config.yaml
dataset: "babble in 24 made-up languages, each with its own sounds, syllables and stress or tones, from a formant synthesiser"
decoder_mlp_ratio: 2.67
max_steps: 12600
lr_schedule: "linear"
Rows from block 3 of the audio encoder, named by matrix and row number. Each number is 500 + 25 x the weight over its row's rms, rounded and kept within 0 to 999. All counts start at 0. Numbers have three digits each.
# c30: last pointwise conv (encoder.blocks.3.c3.0.weight, 128x128x1), inputs 0-127
c30.13:500500487500500500500500500500527500526500500500545500541469500542500500500500500500522553500500500500500500421500500471500500500469415500520500481500500500500486500433562500500476500500463475500544500441480472500538476500472500421500500500500500500434575500459500528467500500500548500500500500500500500500500500447500500500459500500500500500500500471500500500524458500500500500500550
c30.14:500500500500500448500500500500546500500500469560500500500500553500500500544448500496500500500397500500526551500449500500500500500500500500500521540500557510500522500500500500522469542500544537500500500500500448546500500523500542500537500472554500500500500477500500500500500500479500500500462486469500473500453500500500500500473528500466500500547464500471500500500500455460531500518439
c30.15:438536500478500500500526563500500456500500500500458500500449500559500500500443500500500449463542500444453500548500500500530500500500500452459461500457463500500500500500500500543482538500543475500464500520500500500500500477542500558500500500500500500500455500500469460500500500470491500500500500500569500552473500500500500500500500527514500481500437500500475500500500500500500500500474
c30.16:500453500500500500500500478471500461552477536500500478441500452500500500460500473500500562500520500500581549500500500500500500500500500500500544475500553500500531500500500500500532500462500539500473500520536515500500500500500445500478500500500500452514500558465500500457460507556483500500461500539500472474500500544561472530500500546500500500500500500500529468500500500454500500486500
c30.17:481500449500500518500500542500500500500477500500500468500500500500545500500566500500546548500500459500500500500500500562500520395500547500500500500500500500434500500500500500500500543500500500500500500441500500500500500500500580451500481500543585500500500541500500500500509500500473500500500500500522500500469500500451475453549500500500500549500500500500500500539500500500500500500500
c30.18:500576500500500469500500500500500420500500554500500548500549500500516500500500500500500468500556500500500500500500500459572500500500500500500443458500500500500479450500500500500500537500535500500500500500488500447500534500500500435500500477557500500500500500500518423500500500455500500500473563500500500500469500455500500479433500451500500500500500500500500456500500500500500500500500
c30.19:500500500500500550500500500551500477500452500500500500500500500500500500452470500600500500500500500481500534500442500560500500472500500500500500500500500500500500500546500529468500422500400459500500500475500500500538451465500500500500551552500528486500500500532500500441500500500436500555466500512500500500500500500453500500526500500500500500500500500500500500500500500500500500500500
c30.20:500473500453526500442500531500500528471500500500500500500500452500461521500500500500500464500533500500500500518520500513500455500472524500500500476500500515500427533518492500500471500500500500475500500482428458500473500500461536459459500500475451510500500536500564500500473500535500500526500500517536500500500500500500500500591500532529500500500533500466500476500583500453500537500515
c30.21:500551500500500500500453474500553500500460500500444500426500500500500500500475500553500527537500500542500500526456500500536533500500500500500500500500460500482500487455500500500500546440542500500500500500500500532500500500500500449451500462500500455565500500500536500500500500563500500500494500546500500500500500500500448500500457500500500473584500500500500500500500545500500500500550
c30.22:500500500464500524500441523445500454567452541455500524446500592556500516434500475500589560500500500500500500500500500500500500500548500500500500500500500500500500500478500500487500472500500500500522500500500500500500500458500470500500500500500500500500500479500500462500500500500500500500500551519456500447500500500500500472500500500500500518500500523500500500500500500466464477500573
c30.23:500500500479500456500474488471500500538500546500518500500542500484463432500479500500444500500500500500467542500500461478531465500462500500500475500500539452495523500500532538500486500500500527478500536500537500461500500537500500476551531500500538500449532471500490483500554580473500552500500500527500500500500500457544487481464500465512477500500491500500500483500464448500500500458500
c30.24:439565500500593500500484513500500541500500449500500500500500500500500426524500500500500500500500429500500542500500500500463500500500555500547563500500500545500476500500526500500500500500500500420500500500500500500500500500500500500500500500500472500500500576500500500500526500500500500500524500570500551500500500558500500444500500500500500500500500500500500441500500500500500500513500
c30.25:447500559500576500500500500500434500500527500553533500457500500500500500500500500500438500552500500500500500500500457500500500500476500500500500500500500500500553500530500541500500500461500500430500500500473500500436500429500500500500533500500500500464500500439500500500500500500500500500500500500500500500500500500570500500500500500500500500500537500500544500500433500434500500560500
c30.26:455500500500500431521423500427500536500449500500500500500470500500500452500500500500536590500500567500500500500500500453500500560500500470500500500500582500500500500500500456500537500500500500500500500501549500500500441500500500500500500500500478535500500500500455500500500544500500500500500500500500500526500539500500500500500447500542500500474475500465500500500500500500500500500552
c30.27:500500549489500500500500500511500500448500567460552500500537500500546551500500500453575500500500456500466500491548529500500524500500525544500500500500442515500538500464500500556500511452461500500500500500459457480446561500500534500500500500500500500500460500500500500464500545527500472500500500500463500455500531500500500521500500500500500474472481500500500500500500524500543500500459
c30.28:500500500500500562558451500500500500500500462500500500500436500500500500500500500500500554542500428451467551500500500464500500451482500500500500500500500468500500456500500500532500500500500500500462500500462500500500500432500500453541500500500526500500500467500451500523500500500500500500447572511563500500500500500552500500500500547460500500500500500500500500548500500500500500500564
c30.29:534500500500565514544459464500500500500500528500435454500452500500500500456500500548500478427500500500500500500500500500500500500483558526500500500500500500500463565500500467573500500500500500462507500500500500488500500500490500448500416500500552500459520518500500500500500500434450500500500500561500500500500500532500500500500500500500500500500500500500500528462475500500500500552500
c30.30:464538500500500500608528500500590581500500500500500500500447514452440528456500479500562460556459469500500500500500500500500489500451500500500500516500500500500500439536500500468500500500500500500500500472500500500500500500500459442500536500550516468500500500500500500532500500461500500500500516500500500464500500500500500463500500500500500500500500500500500500500500500500500460500500
c30.31:500500500500500500500500500500500440437500472500539500500500500464500500500500500500555500500556500500500500500500500500500461500500454500473500500475500500513454500478500454500442500533500541500500500466500462479500500500541500559500454500563500482500500453500500500486500500500500500500436500500500500500500550500500500480470546460541500470500422500500552500500500500500500500573462
c30.32:500500572500500566500500540500500446527584500500500500500443515523463500537500500500457500500449500500500500500500500551548500456455500552500531500500500534500500500500500500500551460500500500586500500450500443500536500484500500500500500454500500500500500500500500500534465500465500500500500500500500500468472500500500500500500500500500500500500500500500500500500500500465445448500500
c30.33:545470500500500500500500500500557533500472500500528548500500500500500500558500443500450500500500500500500500500500500446500500500500500500500461500404585522500500500500526500456500500500500437500548500500500500500500570533500500500500500445485500500500500500500500500500500466462500500500472500500500594500500463450500500496500500500500500500447500500500500500500500500530500500500480
c30.34:435425500552400457500538500464474500500500500500518550472500500534531456500574434442446500500500500500500500500500500500500500500500500542554500500500500500500500500500500500500500448500500500500515500500500500483549470500500500500483500482500471500500500500500500500460500479500500500500500500500500500500500533500500500500500457451500500500500515442500464457532500472500500500500500
c30.35:500500532500515500500500523500500500500500500500460500500500443500500500500471500500500500500500500500500500466500500500500500500452500543500538500500500500500500500500500500500500550464500500500500538500500500500500500500537542500500440500500445500500500500500500500562500448500500500500458500500500500500500445429562500500500539500518601500500546500525423500444582500500500500500500
c30.36:531500558476500500440500500500500500467569500500500500535500500471500546500500500500500500451500478500500500500541500560458500540500500500500500500534456454500497525448500500500500540442500545544457500455566500500500500500500500444529500500500541443452530500443500531500500500500500500455500500500500507522500500470456500500500500500500500478500500500500473482500495500500474500500500
c30.37:433434500500450500432500458466500500500500500457500590500461500500500549500500521500500500500500500500500500500500473523500500500500463500461525500500460500500500500500500500500500500500559500448500500552500500544500465500500459500500500500500500500500500500500535500500500500500500500552500500582500490473500527500500513500500500529500500500500500500581465521500467500454532500500535
c30.38:479479500500500475445500450437500500500500500436511500424500468500500500500500515500500500500527500463532500500500443500500500459500535500500568500500471552500500537500500467534500500500500500500500468500500500500500500500500500534500500560500477500466579500500500500571500500560500500500538543500500500478478500500500500500500500469500500500450500500500516446500500500465500500500545
c30.39:542500500500500469500468548500500545560464471500500605500536395500500500475534465439535500450459500529526500500519500500500500460500500500500500500500454500500500500500500535500500473500500500500500535529500500500500472500500500468500485500530500500500500500500500500500500469500461500500500500500500500500556500500488534474500500501500500500500500500500464500552500441462500500500458
c30.40:500500500500500500500500590500500500500500500500500500500500500545500500500500500500500500468500500550500500460536457500482584436464542500461500461471500477500500500435500500500500500500500452500480500500500500500500550500500500463500500500500573500500526500500500500537525500458545500500500537500565550500500465500500500500570500500500500500500500500500442500500539500500500500531500
c30.41:500500500462500531522554500500536462527500500500500500469474500500417476500500500500452432500448570500500529500472500572500500554500462469500500500500431500500500500462500500522563500526472500500500523468500477500500500500534500440500500500461528500500500500500500500480500500500500500500469526561500500500500500539500500500535478500500500500500500500500500500474500500451500459518500
c30.42:500500500500500452492473500500474514500453500510556500406566483511530500500500500500500534500540500500500500500507448500456500500500477486500473500500500526500513500473500500500500500500500538500500500500561500500462444500500500500500569500417500500500469500500500539419479500530500500500500500545525500500500500526544500500500500500535500500500500500500452500500469500483500500500437
c30.43:500447602537433500500525500500500500500432500500500500500536500500500500500500578461500500500500500500500500500534459500500500500500500500500454500500500500500500500500500500457500500488500500500545500442500500458500500500545500469500500475500502500552500472500500540500500432500500500533525500500500500500535467500500500500533500500500500422449514500542500500500500500500500500540545
c30.44:500500500500500500500438500500499500500500500500500500500500500500500500500536447500500500452500442500500500500545500500541500500469500500500500500500500500500500500500534500461500523550500441500500500500500500453500538462500500442500500463500577500457500500416500500425500528500500566500469472500500500500500588500500500500500500500500500500500500500500500500517500500500500542500427
c30.45:500533500500500450465500500500500551500500500500440500500497500543500466472500534522500500447500500500545500500500465500500500500500500558550463500445500500500500500500500500500500460500500500500462500450500523464500500500500543554447500531500500500500500440455500500500500500542500500500500500542441500500500500500500500500523500500500500456453561462500442500466500496500500500551460
c30.46:500569500449500500500500500500500500478455500500500500500500427500500500448532500500452552500500500554500500551500500500500500500500500500545500500500500500500500453500525500500500500500500550500440500500500500500500500500500500443500500500500500500591580500500500500500456500500500442500500500570500500500500500500500500500500500566500500500500500445500500462500500500500448500500500
c30.47:500535500453500446546444458475500466574465500461538543500541461500500500500500466473500500500523500459500529534520500500451500500516500532471500500500518500500500458500528563500500476500500500500500500500500531467500457500500459500439500460500500500500500500500500500455500500473500500500500506550500500500500500467450500465500500500500450439500500475500500500500468500500500500500552
c30.48:500500500500538500500500500500500500500500500500500551500534500456500500500460509527500517500500500500474500354500500500500558500461500500500500500500500542500500500500540500500500456500444500500500500500500500500500500500500500500500544500500500478500500500480500551466500500500500500526582500500466500560500500500500500444500500500500566500500500500441468517473500500557500500500500
c30.49:500500508453573500500500500500500500500500500500561500442500458500500500500500500536458471453500544538500519500435500500500500543531500500465500500500500500500500500500474462500445555500500500552500471500555500500444552500500500500500500547500475500500500555500500433457500500542456500500465500500500500500500475500471558500500500500500523500518500500500500500500500500500500543500500
c30.50:579500540500473524500466500500510559500500500472531543500500500500458500478500500554507438545500490500500500500500500500500500500500500500550500520500500500475500500500481463500500500500500500457500500500500500550500477500500500500475500500390500566500554500500500500500500484500457500500500500500500500511500500500457500500500462500500500500500520500500500500545500570551455500468549
c30.51:500500568500500500500500500500500500500500469500500500547460500475500500472477440538500500407500500500555500500500416500500530500500500500510500500500529500527500500500500500565500500500471467443500500522500500500500500499500422500500500500500500500500474469500500500500500529500500500422500500537500500500541500500500500500500500500500500500538563460500457500576500500500500500500500
c30.52:500458543468500500547442500500500468459500500500459500500404500555536500500500486500457500457450540500500500500500500500500500500461500500525552500500500500500576500538500500500473500500500500500471500519431538500500500500500500475500500500535500500500529500500500500581542446500500534528500500500500500500500500500471453500500523500500500500500476500500500500520544500534500500500500
c30.53:500500453532529500500500500500500581500500500500500500571500500427500500453500500500500500529477479577500500500500543500536500526541500500500500463500500500500500500500500444500500471500500500500500500500500500500500500500500580542500500500500500500500500500500500500500454441500500500500500474438500452500540585500500500524500500500500500500500500500500500500500500500500500578456500
c30.54:429500523500500500500500500519500500500500500500500500500500500427538500500500500557500500459460500500500500500500550544500500428500572500500500500500500500562517500500500500500500500500500500500500500500500500500500500500500500584500469500500500500500500500500480500432500500500542461500500500500500500500537536500500500500530500500500500500500551542500601463500494500500500500576500
c30.55:500500500500500500553500500500500546527485455500500457500450500500500500500500500500500500535465541500500500536557500500500500606500500464500450500569525516524500500500500461500500515500462500500470420437500500500500467500500500525500500500450500500572500500452500500500500534500500500500500422500500500500500500462500500500500500500472500500500500480468500500518500500500500473500500
c30.56:500500500500559500553500472552500500482461500500500500457500500500500500500500500500500500500500500500453500500545538524538528500432500500500453500454500442500449500500476459500544541450500500465500500500481500500500500534500500500500500500539515544461500483500500524475500532464500500459431500529500500500500458500500500544510500530500500472500500500500444471500500500529571500500500
c30.57:500471500500500500500500452436500500500500500500500426484500500500568500446500500530500500500500552500551462500500484500500500523500529500500534500448500500500500474500466500551536500500500500500500500500500500500535500500424557500500577500435500426560500500500500500550500500500500500500500470500500500500500500500500500500500500472500500500500500500500500500459465554500500500533500
c30.58:451445500583500500500500500439500500500500500467528545500500450500500500500568609443457475466475500472500500472500480500553500500483500500500500457500559500500500500500500500498500530538500500500500464500500500500500500500425500500500500500518500543500500500500465500500500523500500500500500500467500500500500500500500537500500463500500500500500544500500500500451462500500500500500516
c30.59:500457555500553500456530438500500500500540500500500542500536500607500500500471500557478500500484500500500551500433500479453500500500500500486500500500500500519500500500500500500500500500531500500542484500488500500545551452500458528455500465500500573494500500500500434526500500500500500500500500500500549500500500500500500500500500530500500500500500500500452500447500500500500500500500
c30.60:500500500500500465440500500500532500470500500500500500464500500500500507500547500500500543481500539500500555500500500500537500538559500457514500500500500500500414500440500500500500500500500500500500500500500500500500500500500500500500552472470500500500500500435552500500537500598500468500500487500500500545465500451500523528500500461500558500534500500500500500521529530562500500500534
c30.61:467500555500500500500500451552447467500500500540459516500500500500500500500500500538534500551484471500500500500500500500500500534500537500500500555500500500531500500500500500476500500500500521500537500500500500500434460500573469544467500500458500521500500500500500500500500500500476500500500500550554500500500460530500500475500543500553500500500537500500391452500469500500500500500500
c30.62:500536543500546500549500449539500500520500500500457429446500442500500500457500565524500547500500500500530469566500462559500500500500500500564500500500500500500542500460500500500500500500500500500500500524500500500500500500500423500500500500500500545467500522500500500500474481500500525500500467464480500500500469474500500540500500500546500500500500474500500500500500451500500500470558
c30.63:500500537500500500547500460500500500500500547527386500500500500500500438500500545500500500500500556477500500431459500508500500500500500500500500500500500500500500500500459382500465500500529500500500500500524500500500500500500500500500473500500500519500500500456500500500500554500471450500500500562500500500500500500500543492487500532500500438500500500500476500500549532500480500500515
c30.64:550500500392500500530542514471500546542530500431500542500519454467500500593595500484500544500477500500500500500500500500500500474452481472500500500500500500472500500488500500500500500500541500500500470500500500473500500517500450500500500500500516500500500500500500500500500483529500500500500529535500500460462500443500500500546500500471500500500500529500500500453500500500500500500500
c30.65:455580453449500579540539500500500500500500500467546500500500500500500500535500489500500500500441500500500560500500500500448518500500479539500500500500555500452500500500500500500500500500500500500500472500500500500500500500578545500454500500536500500500500500500440466547500500500500500500500500453438500500500500465454500500500560500500500500524500500500500500500500500500500500500450
c30.66:500500421500500500453500500500500578477500500396500500500589500500500500526500500551448500500500500500500500500500500500500500580500500500500500500500523500500500500500500458500483500536500500500500500500500478500500537500543500500500500500467500547500500500447500500500500500500500500500602461500500500500541500473479500500500529500500500500500467500500500500500530500500500472462500
c30.67:500548500500541500472574455500500500500541500500500500500540500500500500455500500500500528500553500500562500448500500500500527500500500460500440500500500500500500500500500437500500500500500500500500500500500500500510500500500569500500500500446500443500500543500500500500478500549477500500468500500554500440500538500500500500471500459561500500500500500565500457500454500500500500500553
c30.68:500500551516500588444535534500500500500551500554477529459500500450500500500500526534500500469500500500500500476500500500460584529500500500480500500457500436500500500500527500500460500500500500500500477500500500500500500500500500472460500500500500500500500500430500500500500500500500500500423500500500500500500500500552500500500500534528500500500500561421500500500500500553500500500500
c30.69:500500500519417550500567500500500500500500500500500539500500549500500500521440446531446465500500444500500500500500500427456543440500500500455556500500500440500500531529500500500548500482500500555500500527500500546500500500500533500500500500500500500523500518500500500500449500500500500500500500500500500532558459500500500500500500500500525500500533500500500500500500500500478500547500
c30.70:500500500500500500500542500528500451500500500500425500453500449500500460500500576500500476500464500437523500500500500552500479457500500500500550500500469500500500500479474500500500500500478500500545500500537468500500521429571535500500476500500500500500551500500500536500500532500548500581524500478500500524500500500500500447500500500519500510500500468500500500500463500446500500500500
c30.71:456500500549500547457545500571537500500500500490442444500500500461518441500459469500560500544500500500500500620500500500500500500500500500500500500500500500500500500532500500517500500500500500500454500500548500500500500500500500500500500500500500500500500500500584571500500500527500500500500500500500500500500500500500460500519500500500547500500500441500500462500500530500500500500500
c30.72:469538500482525500461523500500500636500500500500500500500470500500500500417500477529472477446500500500500500490500500500428500500500500541500520500500542500500500500444500532500528463524545513500500500563500500500500500500500479449500500500500500500500500523512534500475500500500500500541500428500470500500523500533500500500500500500500500500500500500500500483574500500500500500500500
c30.73:500500500500500500466540500500429500500500500558500500500465500500579519500500500488500500500500500500500500500500500535500500541500500500500500451525500500500500569500500500458442500555500532531500500474500500500500435500558500500500500500500500500462458500500500529500500500500500500500500500563500500500546500500500553500500500500421500500543557500500500500453554500500500500552500
c30.74:454500491500500500500500500500500500476500500500500500500500500500500472500500500537500500500500500454500485458500500500500500500500489500500463500500500468500523500500500500466500500500500449500518500500468500432507480455590500553500500500544568524500548500520500500500500500500449500500461500500500526464500468500458500470500567500572435472429500500500500500500470457487460471500500
c30.75:500500439458500500455550500500500500500500532500464500500500546500500560537500500500500500500500459500500500527500500500500435500500500500500513490555500472500555500500500500500542500536560500538500500500552530500500500500500546500562500564500500500500459500500500530535500477500500533500500542500566500500500500500500517500500536500500500500500500452442500500500578500500500500500500
c30.76:500500500531500500500563500528447500500500500500500500427500500444500454459464500500500500500500500500500500500477500500500500500469459500500546500464500434500500500500500500500500559527500500500500500500500500516500500500545500500500500538573500500565451500500500500500429500500500500500547500500562500500500465500500500500500539500500500447500500500500500528446500500500444515500556
c30.77:535500548548500500500471500500500500500500531533445475464500500500500500500500500500500500500436500500531500500478476500500500500544500500551481468500500500500435500535500500546500461500500453500500500500500500500500500500452500522500459557500500500500500500500500500476500500475500500500440580500438500500500500500543500549500500500500500452500500500500500500500557566500565500500542
c30.78:651500461535500500546500500500454500471469462500543538500500463541500456500500461500437500500500500500500500500500500500500471500470500500500500500500500524500500500500500500500456575500500500500570500476500500511500500475556500500552500500530500441500500500500500500450490512544500500500461500500500500515500500522500500500500500500500500500500500500500500500500500500500500500500500
c30.79:500500477500500500448538500500500500500475469500534453500500500500576500500500519500500500500500500500500500456500447475500500528500500500500500545536500435500561500539500419528430533500500500500500533500500466500500500500500528467524512500408460500500486500459500500458500500500476500500500500545521500500520459500500535500500500500500500500500529500500500454458466466500500508500500
c30.80:500456500500500500519441470500500486500500552537584500500458500500500500500500500438500500500500500500500500500500500500500525463500500500447500536500500500500500500562500500500500591460500539500500500460500532500500546500438529500554456500455500500538441500534500500500500500500500477456500519500561524463500500500500480500528500500500500500500500500449500524500500500500500500500500
c30.81:424500500470577500415500474500500500500550500500500500500500448500500441464541500500500476500500500500500459500500550500500500563500500500500479500468500500500500500465500500500500500500500500455553500500500500500500464500500500500500435500500500500500500500500441500500500500500500500500500499500500500500500455500500500500528511500500483500500500500500584500500443445500438500550500
c30.82:500593500500500500500500500500500471500500500500500500448500500447551528500500500500500500500500437500500500500500500500500500500500417500500500500500500500500500500426500435500500500519500500500500458445500500500500500500500500500455550500550441454451559500500451500500500459500557500500500500500449500520500500441500500533500500500500500460500500500500477500519500500500500500500500
c30.83:500436500500500500500500457500500528500500462500500500581500500500563500500500500443500500500500500500500569500479500500500500540500500471500529500500500500500500500500543500500500500500500412500500500500474500452531471500500500500463500500500500457470538500527500545440500437500526500500500500570470500500500500500500500500500500500500500500500544500500500460500453575500500465500500
c30.84:500437500553500500500518533442531544500500500539500459500547510500500465500500463453456518458500500500500464524500500500500500500500500500500500500500478500500542500500500539471500500500500500500460500500529500463527500531500450500469458500465535441500500500500534500422500465500537500500500500547500449500500500500553500467500465500480447500500500500500500469500464500473500469500533
c30.85:500433500500500500500540500500500500500536500500451415500511520409551500500500570500500500435500535577500500500500500500500500500500500500459500465480500500500500500456500500500500500500500500500500500500500500438500500547566500500500500500500500500500500500500500500500500458500500500485500500531500500500444439500500500568500500500500500500463500500512500500547500529500500500500477
c30.86:500500500500500500500500500500500500500500500500500500500500500470500500522500500500500500500500470549433500500500500480500500562500500532456500500500500545500500500500537599500500472432500549559451500550533483500500466500500526500522500458544500500525552500517526500500500500500500479522500500500533540482532500500500500500500500500465427500500431500500443500463523500520526500500500
c30.87:576439500459500468500500500500434509500500500539500500500562500500500500500541500500500483464500500500500500500534500500500500500521500500537500443500466500500500557500442500500484500528500500500500517500520500500537467500500592500500500426500500500500523500500451500500500500500486500476500500448512500500500500500452500500500500500485500433468500500500458465453500535462500500500500
c30.88:481451453500500500546444500527477552500500421500562500500546438500578573500500500458500558535500500526468500500475536464500500500500500500500500500500500458500500500500500500500446500500480500546500517539500457500500522500500500500500527500449448500477500500500469500500500500500463500465472500500500500500500500525500539532500500500500500500500500500500500500474500531500500500500500
c30.89:422500500539500500500460530500500500500500500470544500500500565500532500551500397500584500500500500538500500500500441500500500500500500500500500500500500500500500500500500500500500500500500500500500460500500500500500500440500531500562500500500451500471500500500500500500500500500500500500575472453500466500462456490500500500500547500500500547500472451500500500500548500500500482500500
c30.90:528500484545500500475467500486500500534516473582500500456500500500556536500500442477454500500460500500500500500500500547500500500500500531500533500473449548500500500500500468531500500540528500525523500500500500476500500529500465470500473500451500500500522546500500500500500500500500500500461478579500512541500500522500500500500500500527500483451468500500475500459459564469500556500500
c30.91:550500500500500500500500500500500500500535500500500500500500500500500500500500430500500500500500500500500550464500548502500500500500500500500500500500500500500500500500500500420500500500500500500462443500500500541500500500500500500500500403541524516500500476500500500500522500500555569583484529423500500500500466500500500454543500500500500563500500528500500500445473471500464500465529
c30.92:578500500500500500500500500500500500500500500539500500500458500500500500571561563500528500500500500500470500551500500500500500500500500482535500500500500500500539500528500500440500521500500550500500500500530500500500500500500500500500500484500500394500500500500445542472500500500456500500594500500500500500500436500500500440500451500500500500500500500500500464500500445500500500500500
c30.93:435500500513500500545500531533500528500500500500500500535500540500500474528554500478500500500500533452453500547500500500500471526500500500451500500473500500500500500484500500465500500469539500500500500552555500500500500470442439446500482500500500530500500500500500519500500482460456428500500500500429500500539500500500562429500500500500500500538547500500500500500500500483500500500500
c30.94:475500500500500500500500500500500500500534500545500500541500500500500500500500552500460500457450541500437500500500500525534453500500424500500539500500500500468500500533500443500500500489500439500500500500500500500500500500500500424500500500500500500500467500500500500530500500500526542500500500500500552500500441505500500500500500500500586576500563500472500458460500500500529500533500
c30.95:500500500500500500500500500500519471500563500540500500570500500500519500500500500500500500539500500500451500500500500500444500500500470562468500500500500467500500530500500500500500500500476532545463500500557500500455500455500524500546447500500500500500540500500500500500500500500456500500500500549580500500520500500531500436500500500500436500500479500471500523559500500500500419500539
c30.96:500500500500500500500500500557500500500500500500500500500460455500500570500500500500500500519525500500500500500500500500500500500500589500562500500500500500467500500500500500500500500500423500500500432500500500500500500500588500500500434468531558500429500467500500500500500436500500500500500500500500500577500500500457500483500500500513500500500500500448439500500466500500500500500500
c30.97:500539500500541455500567500500562442500500605552452500500453500500500500540500500500424500434500457500500464500500464482500500500500500500500500500500500457455500454500500487500500500500500531482500500500465500500500450500500500500500500558500500500487500500470500500500500454543500500500500500500539526500500500500539500500481500473475500474500500500500500500500500500449500508500500
c30.98:500500500452545537532500453500500436463545500547500478500463587500532500465500543500572500500477500500500479500500550473546529500500500500468500500500466500500500465500500471500500500500450464500500536547465500500500500537500500532500500500500500500500500500461500500500557500468500500527500535500500500500500500500500500442500500500500472477535500500465484485500500469500460452500500
c30.99:500465500500500500500500500500500500500500500500500500500500500500500500500500500500500526500500500500500500500500442500500531556500500500472500500500500500500500500500500500500500500535485561500559500549500500473500500528500500500500500500500500500500500500466473500457500500464500500500500585500500444500467639500500544500500448522500455529559500500500500557565500500516500500500550
c30.100:423500550624518500520457539500541430500480500500500475500500500424500500478481544500500500537500460500500471500500500500500500500447500500460468500500450500457500500500500518500507500515500500500500500500500507500554500500535500500500500500530500560500500500500500500500518500456500500500500500500500500500473465500500500500500500500500500500500500500500470500485500417469500500500500
c30.101:500500500500500500500525500500500500500500500500500542500500500500500539500500500473500500479500500500500541394500460500500581500500561500500500516547524500500500500500500500537500500479500500545500500500500500500500531500500500500500500500451536458529480473500581500500500463516500500500574500456469500500500500500500500553542500500500500500454500500418457514500500481534500500500537
c30.102:500448500500398500500500500500500500500500500500500500500500500500573559500500443500515500500500573500500500500500500500500500500453500500500500547500533500500500514500500500441500500500500500500500500444435500500500500500542500500454500552500500500500500500530500535500500500500500427500500500500500458459500464500468500500500500500500500500500500500500425500564455500500500500500530
c30.103:500587500500500500528500500500500500500500543500500458500500500500500500500500500544540533500500500500500500500500500500530457500500468500451466500500563536500500547500500500551446500500500500578500500583427500471500559500500500500471462500500500451500500500481500500500500500500455500541500500500457458500500500500461452500473500500469500500490474500500500500500500500500456500500500
c30.104:500500500500597500381500500500500500500500500500524519500580455500582500500500500528500500500419500500500500500500500463500500500525500500500500460500500500500500460500531500500472500500500551500461500500500500500516500500500533429469500500500500500521500500487500527456500500500500500500500465500500500500500500500500459500500500452500500500443500500500500500445500500500500500500500
c30.105:500500500500464500500500461524500500416543500500570453500558500500500553435500500527557500500500451500500500500500500431500500500441500500500500486500500500500500500500500500500435500500500459454500500500475458500500459448500500464470558500462468500500500500500500500500500462468468468500500500550480500500500474500500500500545500500500500500500522474532500500500500500500500500500500
c30.106:500500500500457500500500500500389500542500575574513500459531500500434442474500456492415450500500500500513500500500500500562500500500500500500500500466500500500535500500500500500500500544541500500500500500500474500500500500500500500500500500547500500475500500500500500441457445455500459500500500532500500500500500500500500500500500500500540532500500500500477500500500500500478500500500
c30.107:482500500426500500482500440479500469500500536500437500470482500564500500500500474533500500487438551500529590500500500547527500541500521569500556500515540500500500500478500500500533500500500500500500500500500467500500500500500531457500500500546500500526500500500500500472500530500500500525555459455456500517500500500459478500500536500480500500500500500500500463536500500500500500500500
c30.108:572500468500500500500500500500500500500500500461500459500500500500500500472500500500500500474500479500500500500500500444500500500500500500436450500548500550444500479500560500500542500526500500457530500544471441542540531500500436500500500500500500500500556500480445500500500500500500460500500476552548500500500533500468500469546500476500489500535500500500469476536500500500500557500500
c30.109:463500554459481500469532499530460466500411573500500500500500471500500500444500469500473456470500480500500500500478500506500500549500537500500459500500549453500500543500445500500500500500500500500500500516500527500471500500500500500554474500500500500426532500500500500481538500444500500500500500500526500525500500500500474500500469552482500500500500500500500432500491521455513500500500
c30.110:500500550500500468435532480500500458500500500500447500492500500539500461500500451500500500500500557500500542500500500500485500563500500456500465457537500500500500458500500500500500459500500500500500508509500524500545500500538524500500500500500500500500500500500425500605500500500500525500500446444500500500500553446471500500500549500500468500500500500500500439500500500500500500500500
c30.111:518484500500500500500500500500435500530519527500500500548500566512500541500500500543500500500500500500429500500500496500500500500500475500466500500500500500500500475500500500541500533500500500458465500500500500500462532500500418500500500500500500500500500500441443478500500500500500541500430500500500451500500552500541500538469500452500500500500500500529446500500500500500597500500462
c30.112:475539467556500489427500457525444500500500500500500500500500500551500500500477500418467421546500500500500500500455500500500500473500500532500541500500500500500500544460500456500500500553541500483500500500500500500500500500500528500444500482500500500500500538456472500500500500500500500500563447500500500530500477458470500500500537500500500500500500500544450500500500461500500500500472
c30.113:500443500438500534475457478522449500500500429500500465500500500473526500556500555468500527473543500500500466527500472500500500500500472544500500500500500500462468500500500500517500500500500500500500500464528500500500500500477542427484450563500500486500500500500500500560470500537500500457500500541500500500500500500548500465500540500500500500500521423500488500486500459500500500500500
c30.114:500500500500500453500554500534570500500500532500437500500455548500500488500500543500500442430500500500500450510518500456500500469500479473500500541500500500540500500500468472500500530500500500500548500466500547480500500500450500500456453500500551500500500461500500500542500500500500500457500544569500500500479500522500500500500534528536500500491500500500465500561500500500500500500500
c30.115:500500500500428500533500447563500500500500527500537500459500500500500500500500500500500464500500500458500482500568500500441500500500435500500533500500500500500500540432464500500500500471500500500500500500594500500545500500500564500553500444451515500500500500466500500500500500500532500500500500500500512468561500500500500500461500500500450447500500500500500475500500500500500500500500
c30.116:500500529500500500464512465541620500500500570500500500500419500500478500500605500500500558451500500500500500500500500449500500500522500500474479500500485546500500500500500500500500500448500500500500500447469500500478500500500541458500500500500500500573500500500500500465500500500500525500500500500500500500500500500500547500500467500500500500500500500500500462500500500500449500500500
c30.117:500500500500500468500562500500528554550500500500500500469446500500500500443500448469500500535500574500500500500500500526500500431500500419500449500500500500500500500456500500583500500500554500500453500522500500500500461500459500500488486500500500500500500500500467542500500525500465500500567500564500500500481500458500525500500500456500500500500500500500500500500500500500473500500500